From a checkpoint of a small image captioner: encoder depths [6, 6, 6], 4.7 epochs.
Rows from block 9 of the image encoder of a small image captioner, named by matrix and row number. Rows with one number belong to one channel. Each number is 50 + 10 x the weight over its row's rms, rounded and kept within 0 to 99. All counts start at 0.
After each channel's rows are labels from the 100 images, of 14976, where the channel reaches its highest value: "top examples" is what is common among them; "colour at peak" is the nearest of a few named colours to the mean colour under the peak. Only what is clearly more common there than usual is listed. The data: dead-leaves pictures: piles of overlapping shapes. In brackets: how many of the 100.
# r30: branch 2 reduce pointwise conv (encoder.blocks.9.r3.0.weight, 36x144x1x1), inputs 0-143
# b30: branch 2 3x3 conv (encoder.blocks.9.b3.0.weight, 54x36x3x3, transposed, each kernel summed), outputs 0-53

r30.25:42 46 47 60 55 62 46 50 61 57 49 44 64 25 41 64 42 48 64 54 58 48 52 44 46 63 69 44 48 27 57 43 46 32 62 51 48 47 49 53 55 89 51 62 57 40 49 37 45 43 51 54 39 48 40 38 47 37 52 48 48 45 96 51 46 42 71 53 34 45 43 63 41 81 45 53 55 38 49 44 44 50 53 48 54 51 62 49 54 66 50 51 53 44 50 52 55 62 43 59 52 61 60 49 60 51 41 47 47 47 48 38 47 48 51 41 44 59 59 61 45 55 46 50 51 46 47 55 34 27 49 43 44 51 52 46 49 56 49 60 57 32 46 61
b30.25:51 46 64 44 29 55 46 55 51 39 50 50 53 64 45 77 57 54 50 59 56 50 66 47 44 46 53 42 44 43 55 50 29 39 66 47 38 46 33 52 31 37 57 39 49 43 33 54 47 54 33 41 42 62
top examples: shaded (99); triangle (29)
colour at peak: white (36)

r30.35:34 63 31 55 41 50 31 41 45 43 51 33 53 66 55 41 43 45 58 49 55 46 30 44 67 68 48 52 55 58 92 37 51 84 55 50 41 46 53 37 41 49 51 68 50 43 46 47 40 57 35 45 56 44 45 48 55 72 41 47 53 38 56 38 46 37 49 48 53 49 39 40 70 51 50 43 50 50 51 36 51 58 63 42 42 28 43 43 31 43 50 47 57 45 46 53 44 51 56 39 34 32 52 47 54 57 56 43 45 43 48 59 39 50 39 56 43 59 39 52 45 59 62 40 50 50 38 38 40 43 47 51 43 40 53 49 46 46 47 63 43 37 61 49
b30.35:46 63 43 49 60 37 57 61 48 43 55 46 32 53 52 54 48 67 37 47 35 33 38 39 59 54 44 57 47 59 33 55 47 50 47 41 43 33 31 39 22 41 50 43 49 54 50 51 38 50 42 68 48 54
top examples: shaded (92); large pieces (66)
colour at peak: white (33)

r30.18:36 46 53 48 36 48 47 56 59 42 42 35 67 38 49 55 65 46 49 59 59 51 46 32 58 52 50 40 75 31 36 57 42 46 56 55 31 51 40 36 46 62 59 61 25 30 41 56 47 63 46 53 69 25 63 61 48 68 55 56 69 61 50 42 48 39 49 34 51 52 40 58 45 41 68 33 49 61 51 54 58 49 56 65 46 46 58 55 51 56 43 72 53 55 45 49 53 53 58 45 39 73 45 52 36 51 47 56 46 44 53 52 52 32 51 49 51 53 49 56 43 55 58 51 29 51 54 41 39 66 57 48 41 30 45 46 52 59 44 38 48 46 60 36
b30.18:43 67 49 39 49 47 60 40 46 39 53 36 42 52 60 45 75 51 44 50 47 46 60 62 42 48 49 34 39 37 44 52 35 43 38 49 64 55 36 30 33 43 33 42 53 42 47 67 56 39 55 51 41 52
top examples: grey (69); textured (69)
colour at peak: black (72)

r30.22:42 72 49 60 44 49 30 49 53 48 40 47 47 82 57 58 64 60 62 46 43 57 47 48 55 63 61 40 57 49 75 47 36 73 30 37 44 42 40 60 56 45 47 62 56 48 49 26 55 52 51 47 41 49 56 40 47 56 53 42 60 62 64 56 52 50 43 44 55 51 51 50 56 61 53 66 43 57 54 58 46 34 58 58 52 48 52 52 55 43 56 43 60 53 49 48 56 56 53 53 34 58 53 51 46 51 61 47 61 59 34 40 42 39 55 57 56 50 48 46 40 41 45 62 46 50 45 23 39 28 43 46 26 32 46 33 23 50 51 40 40 61 43 62
b30.22:40 63 59 35 42 44 38 52 51 35 28 36 43 47 56 58 50 67 41 42 44 38 61 37 52 50 57 55 54 49 45 70 51 56 63 34 43 34 30 42 46 52 44 64 42 52 50 46 32 43 47 61 43 45
top examples: shaded (88)
colour at peak: white (31)

r30.28:44 61 66 61 67 52 42 48 61 54 53 58 41 31 43 55 67 42 57 39 57 63 39 53 47 40 42 24 64 41 31 52 60 50 83 63 56 53 59 52 56 55 40 46 48 39 42 46 46 64 70 33 38 73 55 54 72 44 76 41 53 57 57 64 40 48 55 49 63 56 42 44 53 52 39 57 43 49 48 49 74 39 40 53 50 37 59 51 46 53 56 51 57 54 48 55 49 58 55 48 53 66 55 57 48 48 50 38 53 50 43 46 46 44 58 41 60 54 56 57 42 43 59 58 49 50 42 55 42 38 74 45 48 48 53 44 56 51 36 31 72 42 54 51
b30.28:58 69 36 43 37 51 42 53 35 40 59 61 39 49 47 31 56 57 60 42 44 70 39 72 42 49 48 49 42 45 63 58 40 43 63 50 38 38 36 48 44 43 47 49 53 41 32 62 54 41 42 57 41 52
top examples: grey (69); textured (69)
colour at peak: black (77)

r30.34:54 49 57 58 58 52 56 45 56 35 52 63 64 63 62 48 49 43 57 48 55 50 36 50 31 56 51 57 49 58 74 48 54 39 50 46 40 50 75 47 53 68 30 51 50 41 44 55 43 67 42 50 62 76 61 37 52 51 47 57 55 49 85 51 50 42 70 42 40 58 30 62 32 73 43 55 63 36 56 43 54 40 62 46 43 57 45 38 57 72 58 44 40 46 45 48 57 53 52 55 39 41 43 45 54 48 39 47 49 53 41 61 61 57 53 44 50 64 53 64 42 36 32 41 45 54 54 36 54 40 51 52 41 49 51 60 69 56 56 57 51 53 65 48
b30.34:51 68 42 52 39 41 58 66 64 41 42 45 40 53 54 56 50 50 44 58 48 35 44 38 60 58 39 54 27 45 43 54 59 46 49 45 29 28 61 61 40 33 49 43 48 39 39 53 40 35 43 57 58 42
top examples: shaded (93); large pieces (64); frame (32)
colour at peak: white (51)

r30.5:51 44 57 37 34 44 47 42 43 35 60 32 33 90 45 43 43 39 51 38 53 39 36 48 55 48 45 36 42 65 70 51 44 56 32 26 49 63 51 42 49 38 52 56 46 46 45 47 29 41 55 47 65 31 57 57 56 45 35 42 35 60 34 61 59 52 46 65 49 58 48 43 59 39 38 49 31 59 58 61 50 51 43 40 51 55 51 51 63 43 43 37 32 49 57 48 56 34 65 49 60 61 55 56 42 44 40 49 49 52 47 52 54 49 54 46 53 50 55 34 31 54 47 52 49 55 48 55 60 41 35 59 40 33 45 53 59 64 55 39 47 41 55 42
b30.5:38 52 42 52 66 49 53 41 53 49 46 52 55 35 38 29 37 51 41 40 40 58 36 39 44 63 52 59 48 28 51 50 57 45 42 51 58 49 57 43 31 56 73 54 43 51 74 53 43 47 39 66 42 47
top examples: large pieces (89); shaded (87)
colour at peak: white (30)

r30.0:33 46 74 66 45 61 50 43 62 68 48 48 67 71 47 53 32 49 36 61 80 33 58 44 52 46 48 36 56 34 62 37 35 40 48 35 47 66 41 52 43 56 62 74 44 48 37 45 36 49 50 50 58 45 52 73 39 56 42 33 46 43 47 51 51 60 45 49 40 61 52 35 54 47 53 64 39 41 40 57 66 47 50 49 47 51 34 60 30 58 51 53 34 42 45 54 54 52 42 39 39 48 48 42 51 45 47 44 51 49 60 57 50 48 42 42 48 64 57 57 42 60 44 54 44 57 48 65 54 61 36 44 63 51 45 60 52 40 38 43 53 66 33 47
b30.0:52 45 51 39 57 50 45 28 55 55 59 34 43 48 36 35 50 60 57 41 42 43 54 60 58 60 45 55 40 71 38 45 56 45 42 49 62 56 53 36 47 38 39 53 37 55 68 50 27 27 45 50 46 43
top examples: grey (79); textured (78)
colour at peak: black (60)

r30.26:37 42 58 51 44 25 36 61 59 58 45 39 65 26 49 50 35 54 45 56 40 62 56 50 50 44 59 42 51 54 40 61 41 44 34 52 44 56 44 52 49 32 37 43 40 35 52 43 51 48 56 64 54 62 38 63 37 51 58 56 66 53 47 49 44 59 57 39 56 43 48 55 41 46 41 36 60 37 44 60 48 50 49 47 47 67 47 69 52 56 40 62 50 46 57 40 52 51 33 66 62 72 50 55 51 48 38 51 60 50 47 60 67 48 50 35 65 55 43 52 34 34 50 69 41 55 52 51 35 35 54 52 52 52 38 39 42 51 40 44 67 33 78 30
b30.26:51 75 42 35 62 49 50 50 41 47 50 38 43 61 43 57 46 25 45 48 38 43 45 41 45 38 50 35 38 33 64 60 55 44 48 38 50 44 42 67 50 38 66 39 41 41 63 48 47 45 42 46 46 33
top examples: large pieces (74)
colour at peak: black (48)

r30.10:47 71 59 67 39 42 43 57 53 38 45 64 60 47 51 24 44 49 45 57 56 65 56 45 72 70 56 54 64 56 62 59 65 67 87 50 47 53 47 33 64 57 37 62 38 38 37 50 46 40 47 47 55 43 40 43 44 30 45 45 31 43 38 49 40 55 57 50 45 57 42 40 50 64 46 40 66 48 51 55 53 59 44 45 39 49 42 43 68 47 48 51 42 53 42 61 54 44 47 46 38 51 55 51 61 47 54 48 61 56 44 31 40 47 44 41 60 60 49 60 45 37 45 45 44 41 53 61 54 21 58 50 50 58 41 56 38 48 38 50 49 47 70 47
b30.10:35 56 53 45 63 41 64 43 47 47 61 53 55 46 39 32 43 68 63 50 46 46 55 53 50 45 56 54 40 47 36 39 61 38 64 73 35 44 38 37 44 39 56 55 45 31 42 56 30 39 49 48 51 54
top examples: textured (72); grey (65); mixed sizes (65)
colour at peak: black (73)